A small segmentation model, trained from scratch: 9400 steps.
Rows from block 3, named by matrix and row number. Each number is 128 + 24 x the weight over its row's rms, rounded and kept within 0 to 255. All counts start at 0. Numbers have three digits each. After the name is the row's rms in percent of the matrix's.
# conv: 3x3 conv (model.mid.0.conv.weight, 384x384x3x3), inputs 198-206, a 3x3 kernel for each
conv.144 103:123150125111149139121138130129093129103113125175125085100101141086108107138120159081162117165134144152159166135111135121124175117152141126131086052171142114145122115121103095110159119100110140163122122093093100115139083115101159097145131131143
conv.145 098:157121137152158165158147084127187161117140137160098161102146131165107158119114165156100117172097181117125166126134160139123144109140135093128110130143134174146151153141140092117119119096077105105122117108178130164141170137110115114117102145131
conv.146 100:164113155106143115127131132088119121117116095125116143148100123111092091151096117106141119136129131127124140133091152135136133115139139128112157118139115082130107170107102116138194137158137150153086147148157113102137151129117176159106141116145
conv.147 097:153110110135143136168098137180134119134130166147153098189105151128088112130150143098049156100114141119130134173101161128121100117146119139137120169130115121137109120172157097144120152152127125118116129132161115129078106151135085135136123143137
conv.148 098:120087130152116133089147114158105098122122124112104108157108172119091118127159086148121120120114119101124105091138134124112104098151130145118109146135129097122163165155141135166121124126113106110167144149144164114173129129119127123097141094126
conv.149 099:117109068118105145133129125094115116130153106091126157161126112144103140120183131175080134125140133072154161133129131153141127153115130111129119108138104131122127126155116127107141151118116111141159127103110145136128113134112158124161113090156
conv.150 102:088163121156131151171103162116135134154139169123142127148139120108107124110146198128123089127117167147135145182068098168149136139111159130103166060092182120128120170128134128075117116094121139149106147094147105143092111117142112123132149127141
conv.151 102:159165121136122133119102129139140151115089118153101137113138154119133148095110134070115150176157120103120118144122069137160131157147133143116116127091107140100158128109134144132118125087117106126135092116121128119133124081109112129142143126122
conv.152 100:134135141112123146139125135151144141116150112123107133172128138096118119127080111120139122154125118113081165175148130098150138109117111071115104071111154148089171129102130143112159154169109165110137146142107137160096107114121138142136107107095
conv.153 099:118115091135086149126115113117133151098161136086144136121116135168121135093122147107111113123142141141193137150171119095103106124152143109144171107120167133110158119077116121119073135142135112146119104155113130121176125171133096104144126135135
conv.154 101:132104100123125122130147132131103149119127133101111106146132119124149134153131102097118157122116147141113107122074127125119128143163103123073140159144144147150090063122138114057166105107141111095148110144142135129132148136083103123148135120104
conv.155 106:089114115129143093144135107142140126085117102149113134114132115107114133104130166147127103146117143120135130105190073083128145071126160093155114130153096166084065160130064115160118150129148178134119105145159145129129129130150172093112075153117
conv.156 101:173124164124106131109105137156126137092113124120105123085078116112111138107120107121102131096097121113132130109126134130125145110153112145133110107132139135098117104126118175093145139121138145158140191148119147133126130106116098153162116125108
conv.157 097:105146089139087165084130097133105113093121128127125117144114141146132124133057103144149161146135112164166075146098098144157085137083116116123112144130113157135181112149162137105167138137161114113148083157073119174116126118117166156087160127099
conv.158 108:156093099134105115124178115148148147138127155152152106131126091149144152130092149125131164153122133122145130152132131139115171126144113108089181148102108142105115132110105180130146150150138144140111118126157138119123099169147155085069129121122
conv.159 100:126132091110099105142079087136131104112144158118125168113113168103094076126129127128151083132146105120166118098101131138087118150099140152167136157143161136094091112151100125118156131141093125114154126172129114084139132123084144156086116111118
conv.160 095:113100123138152173128134112106161173119112122131139115068151129112141118130096143134135135099133138114120152151099068152120138118140131140132155128075146113137117078129100174139106112113144134152133171155164117105098116122139110146132118142124
conv.161 098:142139128161113107166113126116144145150090156104101147106142160085155162096140124138122141127131144100174131120121131143068111102123128097137120162143131138137121121095139148123138092154138178093121115143087134109117089115124093154112147104121
conv.162 107:096121119153113111144139156090146115118131138167150097085115151112099123125140151132125143140130148122117131122107127123123109129114149128139098108142151134110116124102107168130140136145100126125144126094125173074116122152167111139124120171115
conv.163 095:117125120129147149109169116126120138139134112147099121104125115148102139106132036108127128161104130125177130118138142114143128160157125127119089122126131120157151139108143126138110092164157092126118124124155154116152167120111093115170100137084
conv.164 104:147115120061146146133138115126157130146090146117163120097178171123129141144125161133106113111117140132136150125147134139105163111138164097113139153136128140157113136147109149158134157154122134092115127096104103106108141131158138100100129184193
conv.165 101:184127128126150113136094141137131135141104159089173113122111123128125106133155129166096131088159113141119136179126137139142108126101142158153120129147116177113123123125126110100099181147120127121149087161126139119128166113089105136115132114166
conv.166 104:114125106181144125108130133115107130132139131126153114075132140122114150122122101157113148127150123110155153107118145114128049139150095100113168137154127118093140141109128153103142120158136091099116148144159125167143127145126146158148112146128
conv.167 101:164104122143103161121109135104105142164083135140120149125118134103093118149122161153144093102148140142087122110120113117150152140103142129114132103151158155144121115143157102140157103071121134114099107158157118131130122097097165128084099106097
conv.168 111:148127142148164145154138096123127128139079102210116181118061125093118130134101136103150162129120132137124166120129122141166125104091094139115104159170137168139126138100118149144071108087158114099105176169124106128103120108128138122159149159117
conv.169 103:134131098137081134091138117111134117181163126146148128127123129123108123138131120141159169116130148108167137102181171105143129159137137145091122106131125114106093126138116121182121128105105159146118120104125126148133128128139140112156105117104
conv.170 101:132133118145100095154131114112088124139132103152127124131078184118129123133145116149169158103131097118113126135178133132075136087127111134159166107151105118112147113194078151114135149124121187165124150090145104195143150141168157135100122141134
conv.171 098:120174116108119110133100111087121118178154116110115134139105120098131144153175109134109116104131156147147154143092138115139131123106116109081140167112127120129067091113104112134135130180153147149123109117144148154169154128162151125111111132119
conv.172 099:100164139113136132116104162110126128115156134181141123108145098182119167137118158135144103127149146122104125170148095106115127110145131121126134135126113111093153160146119147140131117106102146144157137128112139138108135146105149105122113105116
conv.173 102:134106138078123142125172137116113105122115156125141131171138119151098147117161129071085171138153172114120132134178127108186139128112140170122132110114126133150117061146156132173121152131151104163103132123110135105094144112134133154132144161123
conv.174 096:052115105173134169118125124112134115117154130151121138110143119182103114090133109116087158142184130136091129081166128104133124206117137163116091163114124132164096143101160149140158082123163086130112137128149163113146154135120119147096115149110
conv.175 103:149140119112120169109126084125110108151164125103124141111107136089156144111146095119141132124088129133120158128119138107116106153146124148086122128113117140124132167154053118094099153111133165126108127083119143117124105108105137102103136110126
conv.176 095:113105112158154143148125120145118144106113110123126141153145114123135134109148147103142172130146117143129132127149154095169179137122112100069092158153128115117158158148165177095164129116113132181112130129156146089093130113129135142135119145150
conv.177 101:131127140178133147140099111151132158130132098122162121138134160115117121117143154156125091095135131138111120150094152101142110134130111166108176134151124114129110080124174113136201095094120129164150091154119124131159099136110170113131109085115
conv.178 099:137154132154142114165161137122166118079157106117097112150153163133158120125153113125121125138113130086135087097150108106130106177138121125109163134125151100119131136162104166134140115094112113148146133141099154118146142145075115163175142141112
conv.179 102:116147153127154122090115087091112130141141103144100126138089165087099127124138106107112119134129163133151146145092148122147160122175110101132141109124160128103119129119129126132127090135155163131119153064142133141137147106109127124137118132108
conv.180 100:119131152133153136139119118191128117132110131098150081104154103139081125131118110119163146142143104138132146155125169131104070145119125129150170076121097141114140157136041163113088156120152099130132118136133103076120090109085123154134092139096
conv.181 105:112124178138120122099131119103125139142115144105131126087114094090107165166146115147140155170115155103114122150144135146081171120131110086126178134162137134118083149129158147119113124112163174136124146161140109135133160090115136107152161111143
conv.182 096:116136127119091110095108149147073152123138148115112123113131122135160131119131151095107111127132142123102120102147148127122114129114118103135144138142126130174104116148131086127144108143172139109116137107146111173097172096166132121113094105127
conv.183 096:146145136118115123131152116148138179156138152135170124105137101132175101106137116138125135144136140106130117121104143126138123155109098167125080183112168130161150187124110130152157133121100142132120122103119152168149118181102147151121097149113
conv.184 093:094136120120122185156131137103117129111127127108152130158119140108162150130128127144128114149143114127131102111060163096116091134093147128115114125175129113108155123180177168164106109127094129134077129112145145137123140095150113124154134135083
conv.185 097:161123119099162115134152127154149124134124127145156130119097102104125171128103127138120121180065155111089126159138148118183131136129102110128136106121086113178081119177145129192111160122155143125145149106122130122136109093141159142127110134106
conv.186 100:137143122158084129107114162117129105111092130141114132117146160139147106164178126142154149150096132146149144100147139116129077126197132131102109095118138111131133151112102092146164078116140186129149128136155094125121113135140151135073096106104
conv.187 100:136099119114137118124158122135147119196117080159126092131113143136156143134117124181141115120128058110117126167103131137107130143137135135133141103109088159126151124119123091159125114167145136099173141115164125123135138111090128152145128142164
conv.188 102:133098100145150138123176131089128122129136130068149133119129122102147110165105130179149071103076129148166167149129098148114121126121089109115147106142158110122143118095136113163161150143104084107081113105122126184150133146164143116144089090171
conv.189 104:147153099118149108113128122111099144060119139160125122133152153141129087126135148122137123116122118144142137119112124123068148104137133121098128166130105100141090114136086116126123124128158113100116165096126126164159122132099146123106093141120
conv.190 101:125093169116154125116124127120169146113124123136135118115126115158120115110104107152130119129091149116130114130122112128128112155117092121125114111100113098097144071142110101143137101189092147139117162128159134135120153092097102155133140112113
conv.191 108:094126162113105152175133132130145108146126139149160118163092092099133154164119113076130108119117144098153151132109153139150133130097153116164104128155126109103133142097126171105087128121151165155139132139085088145130106150116121136144135172102
conv.192 104:115114150110077111113149115130085123136128132108164129119107143142198120166146096132151134097119146132144126125113088136093124142111123125121138153128071151111120140143111153126112135119123123086083142121120118073112166154143109131093118122104
conv.193 101:116172127128104137106132131152135136104127138134162101095107127132118139147138124100154146123101098135112079098152139166120161108122160092153075100108075121114173069120133111164086112166159117114110164140150140149154125113112118072127137145166
conv.194 104:175129114158089100139124125167118125113148143141164121110120123134128136121135143114132154166122079109142160153109101122188109111109162117150134127116087161151142093166106109091138123136144133148159135119099081102126112168146113109160152115137
conv.195 089:094164108153119146109152130148170103116157116135143092130176093105086122152130154151146116146108165123139108110153143126113117120106108134127146126144131087128126122119140173110093120087205085133128097128134106128112097123158150139142097148141
conv.196 094:112138123133098169160097085143123120118097101105105106104116105154069161169144116088197118099113125121138128127121111146120178177106134108086119128103119129204120119117158095124170118107099157145117154102120129128114169085183131108119141120132
conv.197 097:133153101148134118122108122178150110116156141119135133113168163149135150083141090162106127124142171082093206068118116170171141120161081127157110139146084154126169130139088145117130131143125182108140164145129123140125154152146118119147126125115
conv.198 103:148121099149096145099119130074174173147162124108119111076167096137118129121127097172149104124157154133134124142167117098123125150095109097143157133141153121128133160077155123081146102116166151099109125117154165154169118167147133102126117124126
conv.199 095:137092120159097125121133157132127088125122110160122135118170096143138099075106121149090132141141135102132151133130131102142148111132123168115139096086175140114113148169090128127114120147137112156137089106108137101158166069151118166139148075133
conv.200 095:156148148077129156101170145125104125150137100135142173092150154164118148106140110129118133136117118097153115121128154120100149139135161148081104094127118128120135117136147099101041097139094115104141125144115133123072134112108082140152188119137
conv.201 098:110138134095127108184112118104100148100135137142086178140169125132118145127140132151155130174142109151144136100161143151136129166114119112130201162133149119131119150104151143092124121142153114099125124097138139116152142147143153118135146103119
conv.202 104:118127135149103113148101124116127131113123141127139145072138126127083152116166169147122123106148130146140123175102120108098131132115154142111144135136106170122158134144151129118167177093134134152117080127136096129097144114127138093120137128129
conv.203 112:070149134121118142146120141126144114143139130125089161148140115147158158089125144154133168114160089162125102142116131124115117140158121100155105133095146125132130143117152111137144152125105080104106114131130177101126104097135156137124128135129
conv.204 092:185155123139163145107153172111083166167127127129140148189135154085099106157122133124160114107104149115121126125085142144145106136133111162123140098106132125122148189110138117088103109124099150185086141129116116133133089135152113117134140110128
conv.205 109:122107142176131125102090119114109140128120111149159134081120144182163114144103115121142090135154090157154144117160108130126069105148150104070147136115102126074125148109135122166175123138111121086124100094111127144084139178119124078147098169075
conv.206 110:148112083146166132143130152157084140137089143158142143199112116125126152158167115131104098091135134139132104126125138085164087161108111139161119053187126130101178137068181169145146113155115172131160121120130097141112142105132151147137142135159
conv.207 099:121120150105126093111118120101132097149141091136148153106151121169101136154104132157115123116117131102103101116152086155126152134101143137125116124082130118098124111120156134116199122082133140138108103153098174125108159130117169085141112125132
conv.208 107:112146133133112111153147082191175083161119141112132103164160149119167077140153122163137125154112134118170102117136138117183109165137108122100124109100152148142147144132077135163092139124148111138173153081119115161095107161145125128122134132116
conv.209 091:160103109113096126130114122105114173132166135101110119137120124122110172126131129172090125151111107123091111131091123136121092137098108123153149106110132122118108128154124106129116138080150128091087095100121083121125129150127139107112098070075
conv.210 103:113132126148114094167109139128133121159142142135135127129143139155099131098137119179103140064138158096126162122136143157093098104104146146121173115155112127117096126140089121175130159094138164113154095121153138131113099128152101142140135102163
conv.211 096:130122150099131144139132136112136102104095113125152093117158119171147118156121123133105112154118132131141168111071131115178109121120161133084131143117153120122121101107148105118138090129130138121131158146126160120132139174109107110034134142120
conv.212 099:084167139131130065133153120133158117156090164137128136124124115137144123127085165145151167152081151128097139117142148117139117164131122132193117106115130139114138125106094171164134130134121131149114144128125122138152147190159124083129160146093
conv.213 094:146109146128161154095087126133134128101090123108178132093143128135107131145150119124149128163092153101101123120112097148096147129126141120107138118074112175106132149122107101156124130138142128104113152137107133095126128093126133166129094146109
conv.214 096:173133121118103089178169128132120100116145168130127060124104126129147124106083145118144152130123133084087142127094114152127113143144106120093113152154139146170092101147137078166173143140141138119094122149148137119151130126130117133143121106112
conv.215 099:113126122115143138158103124126163132116107123126159081146147123139124159130105133123110128167087127142103161143114118102174160144119118156106097168114089120132094134110138127105051172152123135127126126141096132155135154102126088177101124118126
conv.216 102:129107133134098119128102140124163128144090136106147135157085127108128153123140143128136131115152152132164101125129123117125103149144111159092151107125103143113141171150129121160147084092092101136069153132121129092127104142167113148155133076156
conv.217 091:131121111131147101112118165081112158084138140121121140092137131088131155117140144103100149092157103121147140125184113101152123109142121140142111109143116128134128154109155136121138180150149125102145097145116094090123130099118146148149094127142
conv.218 096:095134122131147162163163124106147119092154102145114169161138133135089173161167131120115148130082131145117114136130139154155158139132146126090080143164125118121109190078142132118146171169078158151111154121117143171125128107146159136112159137140
conv.219 093:157126153103116127165129091134132102130169133103146106100161129166193157119130128120120114103159110106138115101209129152139105160088169146099131121112143090106119124139141117150105106160128121096167115149093124137161128160122149118124108108156
conv.220 098:132148126132169142111123143132102129141147147107134150155161111099083183121170117142078120110195115146084136141185189113161124141112092126138116119147142150107123146105135137123159138114106138098115175163094146099138148122116130110131128094147
conv.221 095:133118163108094185127136147158137173118135133134154071124175110163125123142116147158175088149157106101138110154102100138087120136187170162112123097143162147085123108128147068115111139133105101124117106133158164147134105141092143151122126090099
conv.222 096:087122149083138104110118080146127136098120103117119095154174185110132093143117143114104138136119135131118140147127121126122121105170077096105141110070135128126129124120151116119104116128115116114113144144149145133119116112136096125134130150150
conv.223 111:131116157131106106129090142097093151089135136149142088127111121158132127140109125137150089163126139125116123142067112112149094128128131100148122128124121115138166139094119127132124168137087137128138095116116116131129158143176156108123110139113
conv.224 101:130090128114131139164110144135148152115091102135125173174122086102130133146103101098152109124115095120123049095119102153161108111101153122129112116133142135115122143114156137097128100116141123143146127129126142114125118100107088156102130146092
conv.225 101:129098139161160133122144082126164106131134168142122140147124122101118095155129128113114114153134149140117098101152133109120130142144146156125165127146149103122147123143137073122144127108179151124098169073132170138075134163106132134141141151127
conv.226 103:145117111134142145174130102146102124081142125112119118153110134076139143126137126113122170155095097140123148105132149106131139149123106139148139103150118123137163123113104133118134146074138080134135101093161073098158110105188140143091148155104
conv.227 103:099107142120138145145084122129160123152125129162156125113123135167128148113157149103103168123137124149106118157153127130105164130130155121154158133160107143121147145145098145129116116137108146126140165123184124128157149126148153119116119126150
conv.228 100:137144134151142101105134176104127108114189117114095159149070149114138127119112102113116120076123119109085091154127133136063139130106161123129133122069106157102166127119147138132132086125101131186116162137150086115188101109144124121096140183112
conv.229 102:156121163140091108114156148093086109091121130141099138108169137170124158128150113113105149095119147128143120098162123128143119137139084147124088187110095110157110162137078107126133116150147152082112116141159112143136169128154143096113106125144
conv.230 103:100101149119138133117147178171118127109102116105146149107125135140108136097087118137081111138155114116147157118125101145150137127121114121149122144099133131162133159183102101109139148161152135139165115170139139111139158126114124139170133164150
conv.231 101:111112124133143153117124111122131099170109107156115155093092117122115124170134155109144147122138141131168127120130131128121106138089131142081119128130146152102134153116146113141136107155096120150181118151114105118122118162136112155107132118110
conv.232 101:145144169111123130100097117123103072147120093115124104121151152086140141111168122134103139112144143172125067147151143128144113129127107120147156177125109111142163136122107140125179103090146152129124092136112111082133131083137120208091153117122
conv.233 093:149119102152138101106167128127164093118113125101142125116109096115144124129150138155136087103143143123163084166150142150120112117131073109130168118132135123131108088125148119127117129140158138119125124118143100152124147132136142164156092065148
conv.234 098:108156108098139139115129123135113119126135106122181135111125113160086151112147149140146109105171192141120119099179131171111143140107110098128122159127127073152143147114141166124109153152086084175114137134121118129084134152154119088124185151120
conv.235 100:140144165096143096161101130127122092140134145144086181150147169104107109134106159135142137101150123140150095141149076114111096158144091118137145124101126113119093136130140118116101101129128112163109131121119139107134114140080113163159125122131
conv.236 099:164146140128123100139121123127152113156111155117168141124137122113113149091148173151139124135109148120119153122152114146141144132107131129136129190133112128096112073124138163137136152139121108143144116135125139108162141087150121145125143133135
conv.237 105:181138114149155118121145100136125167127076149094147101147111173104140126116106145102149100128099148139101148150114109150156122179085122135105180085142134062126106088096100097166136121163123111136124147134122136136126157120112108129153119117116
conv.238 104:141153060145144157149119106089110166128120105128150144120103085154175132151142122142094153152129159115135123116102129149128106130117100103157121122123117160167134148134068113093190137147124123114105109129129099124154164129134139141120148082128
conv.239 095:100127147093127154145132102109146125133166125093121187087185162126118135163131141109163121109080170137093126111150149125155138118108123081126151129158119155110105141063118141103160142134150131117153080143133119091125123085154136103134109142099
conv.240 105:131150167075129098144164138114107206148159143149147108148110142119151162097086128101150117136148134120100136119111131096154152144101134143152090092184093133190118102126118144116145149108175127129101088126123134160102138160130128138154104101162
conv.241 098:144110088152138128142118123128108168146142153077097106172139136144142148177117136141125111148142094091135112152109143144107112105146092106130151153180108164127121122114171133144082155181124090094149117137152127144094146114115167108090115121115
conv.242 106:133165088111137166106153097112152132146156119149127132124143082140094128173132103092155115138133107149155139142129131089107120149142099133143116119108141141138131104130145108172144137167098110132101154135131136137108124150143133153146116137158
conv.243 090:109115096087124165155089186109158111154148139166121175136119132096137147150091091131194148098136112132094123143140177133111130093140167140139143154117078179119137100178126161106153131095144128113142107130121165126123120112160123102158127133122
conv.244 102:115108141134174189105111086105108164136090154157168120119142162139102143142177091147139084123081203092098125141088151137148083132162101120119128093177163142111118124140157115129119129113121106142122110175155115101172123145167151138148109139140
conv.245 098:099148101115138137143138099152105096124135114137126176104113093146106125130141135106113118123167147119105144089139106104165082170101102124146126108124171121125131131123101112141108118115129130120106089132162118131150129084106114134158111143142
conv.246 100:100093131088080149139118124105142080097109177146076120147148143159118086089146177111122142173147087107156096123119113111117111138112117158068146096115157169140127155115123123140139115104120133103083106160127097152119114141134133143105138144163
conv.247 094:133149147135113109130163095151126114115173158134068161110118112143064144094158110120140117142156139110142125122095162161115109139112096137137112136120109132131136081145145127144143115111135118117101096193137123118134168146150094121130171098133
conv.248 099:150140120080134127125115108113129123115131140127117109146131109130096111095133110085091121135111136108150108109098122127150090153132122116139157105116144094185119120154135138136082144141112111147120145122130163112101125098155114128087136108144
conv.249 101:096131111119107137178146120132132094131076137135123104135115105185142105104131110109133164114153111137156085143153149142120084158171125147136118125126134151149137107110137150110128115098148138121176087120115151159140140146154130143134117106144
conv.250 101:146130137165119109168111109134171124147094109109157137110095158136094122123141154096151125095097146126093108125124124193106111108147106151158116127107104145137187119095133129085108128111126128116108127106145129161100111122137135129176120158127
conv.251 103:091135134129120145098116116146123093098178120187135130147153146146145082154138165138129113148156078105136138181131133143143119108142133109157136154131075087147087113138115085125127118125125121096091133128116123110104116071166112133109149123153
conv.252 099:105128094118160159127114148145142107082138118119094140107060118111141119100136142117151154115105143136106095118139154119103105104114154140172106146150165125129145132087135173136103082126091132156111139109143070116138130122113096069157137169096
conv.253 104:140109129140137132147097127112142146169128127142140151135100130129148129147106132152091117162132119130135094110138114099098110118156123117095164145148109130127136141139135119116156110139103134186116124092124092132119127117070135121103104137121
conv.254 098:142121150130148132142115142129156100120119116122196156125115125139135127093123094137129129163127091138110141111137101130140056147119144135128077077141127070137140111131124092151106116102118159150121135105082144151151105124106058139139111137125
conv.255 104:130163151129132137135104115120140129102105140169123123145137146076116117151153096120133150151133104157118143140104118115150107166115123143148120145116149168153121122130113132109157101127147124152125138129120207168130134156092145105107160137090
conv.256 098:150148097124171139118130126131095172132139123130124161156105123118119087132159118164126108169113154139093129131137099130122149131138097127114106097183137131128105116193133125122115111162156134139128127135085153135075129133105159132162089085096
conv.257 102:111144138153133124085129128103137100135151119186154119105091143178150115118076139118146129167086137127123128162120157145098135102134109104123129177114107129134117201072147139166115132124140130138130116129161145148134152142178197128123096096104
conv.258 096:111165094130149164153125137126118106134141147155083150136141139135108132155117095097150114113123132130123150171126141137102090143113178117165152096148166104152100152122158110090131130112118146184119134108189101080100126145123137127080149132119
conv.259 096:138104132139159154146109117096135141116108116132134151121104121091109117141147141159116124099125150124101113088141134158104130140132146096167093109127115133135142111155085125135128158133100128077137144155100132104081135143068154135109126123118
conv.260 100:146148179121114137175168127136140120121147168100091134133114143196143128135108116178107120115105153110130143149161155104125141133079138105129154118152118163112113084123130155127123114112114094076143135102099104142126156217128119104161116110114
conv.261 103:127117105115092143115137168105110128144148159106119114095198089081145119118100110102087114103171084128131136144136130124137164103117152090115143153148077129145158074092154106129133104132121077104109135093150164146120125161087087060082144127124
conv.262 099:165120134122166120099106123122138143140172145125125134136105148094159150118141133126120152111114113093162117125127115136128134098109119154149127148083083124089117113162151109132157104132136134099129088076117134119113138108147104137100161116164
conv.263 108:106124116117129113123137129158174132110155113117102158148184113142137146147141131110089171159124119141121111132109134128148147143115094113125100136118084144150110135112111123112135126107097116087109125079159091132171113134169121139117181166151
conv.264 099:136145141152105155107128155118111140141110091151153157121108158115126105167082118156097134113198080113145102122144125145122125142099113153110135137152133126146092131194111096157118110141150132119119144094136123150104149111144132136155093127113
conv.265 098:155089091130112156173091121144169128152109100103094113120126116108120112123166137133091134123098147111174133156108107129143135101148098137091129141136142128121131183147106108141119134112136119188111136130075138111068066145134116142148115123145
conv.266 099:109116105158075105146130087100145144153111164134109156135118147121152117131143110113111148158119127132130157153136113141093115115146127109131160128087127113121100103121161118127132158095051098118107113097109143168098086183128156164162120172087
conv.267 106:130124155104123133135121129156137102125135103148139092132145109152143149135124148138146148098162150146118073080157098131169132128129163122136177123117146152139143117137113146133109129126161135130174085085138138162151124161132115149136159180133
conv.268 098:082092120154106114120119122135128143114161154157102142099175125139135095116146150085160132155112107153124125175129101118151166130109135115132139138108158106114121095098184163149098114136130162114134134150132130110122119177086084082094144116134
conv.269 092:110158123138196163103115112105142146087164093113139120137183137095153130094148137100136186115103155143153134117131119121178116106138117180119075141119131122113144137103058110193099117147104143096169139108132118156138121094116118103114107105107
conv.270 105:160139094146121161144093142173133123153201118146170140177149132095132116120174114100125123146114191157125162139137124123123151099122150084116111147168129133124132139082145105129147129108171140111158145105159135135168119119113131138139117138095
conv.271 091:138097132124160173130116088099129168113156133155108140103156118121154127128143110132171118143141142121109162130162115152122167145121126087159132129120166131107138137096104098128124150133140108090121140144125160103126113139104145110114145114134
conv.272 104:130154090132135129120136165152121153110123105160183116148098142127125111146102134113147167144114143128169149139150110114110120174157141150106105098121147132125150128180087155116124152143118076127115157145127099079130148117144128139106157123112
conv.273 105:127147120099148131123153120099113088154100143134121105119155126154115089125114133142121089146107091117132118135153130122111133114087127121087118190120149121157118102140147122094155155136150112158135134125105113082173111141106133126125129165134
conv.274 099:114130116159154150091117131132165134114118137136139141172072118103109106116121104118138091132121155153137118130080108106158127124115141133141132118101135123143125105147078163121112097112122178177090149147149112076135076088110112114126113075116
conv.275 104:120141154149091139156160148133165125149150136141058110114154122191098159096105136128143157093115106160143178093111113115119100152104104126125113183165088126124120112121116152086164186140115105104168115151123112123146127101132128121130113182138
conv.276 100:138169121120078147152108093147153123128140142120104176167127168112147097080062141146139109124118158122172138153105129115114156149147143088126124151135106075110119084128095148157141105123121121120120114150162150125156101114124124137110124171132
conv.277 093:082112101163136107124129151120101099140150156143098078136151158147096176123150115117170127121134096094125139110127126076094128067110170084114182129116116139120074129184084135131163137140120125137105119165113118155130072167136140137096178129108
conv.278 101:178103116113125111122132131078098111130091128127142132094143056092110155137109109155135087144111095117126116147103129140135148140136156118161146175124143134119081143116187113173144109116131154125152140141106140129120120151108117109102089094115
conv.279 097:131104119131158165172098143140134109158145100116099079088141128152152125143110167098094114144123129129108127121159130133146132148148162191115135143126146128099130142163143143133153108150108138107142076090135146126171132117133130133108098152120
conv.280 103:130110097084155155129123133112124158124156124140129151101108125134167146137122144142110127110148158088128102103084154130128140089095168115168147174138137120117130128151141115142122164104135167068142111171114161154143122120120131122105170111157
conv.281 099:113148142082114167127119126135162163110196140134089164106119118161080140171115104140142145145177117158136085105112128159074147164089119123169111107127146130107125150133060122086102120095159154144119108125128092128159122182086091131118143082133
conv.282 097:138122199135120120090111120140103159123164095128150145130084115117120154136104125148148162135131117117141163146114119139117120148135149183151126151150145106105117132107105152117093114157137144148081116135139120122059156143123132147133115130107
conv.283 100:119121186117144172094117138138128092145116139103132137124078119114149121129113117137122111120147096141118126124142137148078134125140111158117159154141187123119116116132105116151137120128135133132129115127132132187165112141117137115147121130115
conv.284 098:141091183143139118090160141104123118145106123158138142099105134104130129150160131125119143158116162128097120110092159124171143112140148123102146153111144137084130161090148105132126092121169129104104146161143130114141096132130109133126109118129
conv.285 098:111139138153080134141123124125125108127162127129158144129122143121130116134107097151119140128089141149125124127109136083164100111136146095178139144073134152146124137141156154130095087122122137139154114160109100154134113135130156137112128120130
conv.286 097:133149100122137138137146111120150112117137141139178106099136155080129125146159136121111130133138132107127123146122160104111142108147124110108087106086166136101153106068146145134134144114147139125123133156117193101125141132114115084168129146119
conv.287 097:118103104114146127114122127087146149129128078166112147134154114131115109114130130171160142137112183092138093110122165107101093105122158185177113151110133151152135116124139172087078121104149113110135140170139124108134096105143127134154137147140
conv.288 112:127103145125117109095171113100162153162124127113144088134154150124090161081142111140118130124095189107161108104134167103131123113117133137108137078105125109128150103114115082169153138157190100108131077151154124132129113139119142114165142124158
conv.289 104:136112176091129121111099108141141078116136089136120130104124137156118095074118136094089123129106149117149136122120118130112118137167104161126148155102124080131087133097131128138115136102128147159124129106134128129126121115140155125120102116125
conv.290 100:107090115083138157176149144123158117080113119128095144115152109131142160110119092096147129130113155100098163132138130090141071177154170179092116149104133145145127121065162146146121113123119131134120170112138113106080132135156099131107121150128
conv.291 105:123164107153114091096117135098083099122104108142147092140149109146137165130159111164142102152082131127114123143136131125117130161113106094126121101158139131128129097105169131118105150164144110138201115138125140127125120142136113084141122146102
conv.292 102:132133174092121112135158162146171166163136134148131105057102122103115150139113133120144125093154130106130114149113131169134131122114142126135121144158113124169118133103132119135118108113149126136140136166142115125107100128128128109116148106146
conv.293 100:169145151146156101167139158153163130118160133162105109112152122126121118155138103145183103095124170109101148120121127120133144102123116148141142142127127168129108120108094129092183132138106121140143136167144134162110087157128154129106090138143
conv.294 101:090156159136122096126126107120152106108079121132145090104104121107164133099132112109150146119138108135125128099099117146117161154122159150141121120179131146135088169150118152160126151120146135160163094099081126169107153147101168094139136120099
conv.295 090:170138133132156135173129105148121154128119139140145155122126110128098161121147107140075117107144171129153139083091131089151116137158116140070139103119121113157109131111111106174087090131167161102128187131113130121102124135133129099109103092125
conv.296 104:134164132103132133107110156142173102143128148129112099160138127152122112120131149146150113129122161132125123118106112148119120154157120132107164121148154150132096174171134083091074095118116130156131097162116113183158099163121200151120136127127
conv.297 098:120129112131168140145140096112158186161103142102146107134084109138148154156152119121140115131147126123138101102142121089102113153123161130090116100135185124142108163160114133155128143146109131103063149104096106135109100154164098150154138083147
conv.298 106:114151138138111122149098157114114098096160148082166147162136104155125137125096110110148157164108131183137091190107155159068121098097133131137122086144116136142104149193130124111123106119137138140108103084140092119165141124104097134112124130116
conv.299 101:140156142128154069169134071127105105169161103122114130140135114136157160143148127125083081125114108139114118112162163139110113128120159147116126142159060113149140138094104113145107105131157123098148137130106089146159091150170127107130139159133
conv.300 089:125123114131119173139133121146074122129127152107097102126149125159105122160129107108166155119150109149114115107158113118093131136146123111132142139139128154095120148132152142115113120166154123136110134148106117134141128159134127136129092148135
conv.301 103:089127113176127101144132111133123085099142122106138108123138125130166125092140091137123119129117141201121158132092150133156121155113154139108156118120139124118143145126095185119106119132151071139157099157119144099135150129091170132158149119133
conv.302 097:127137090147153138122128161144144167128144119154123111179167129118130115113120147136184073105141130136163133128177122137145169107139097137098119132117152156108120118120102149140179114128081100146139123145101138127127164153148144101143128127165
conv.303 098:139142139113109122102169142164129116116107131133119098095126143110103119141095137113151105152108109166126153129164129088134122147160119153115172118110144130144157145076160100118159146131091121126140124116126148122141122195118154097151146130084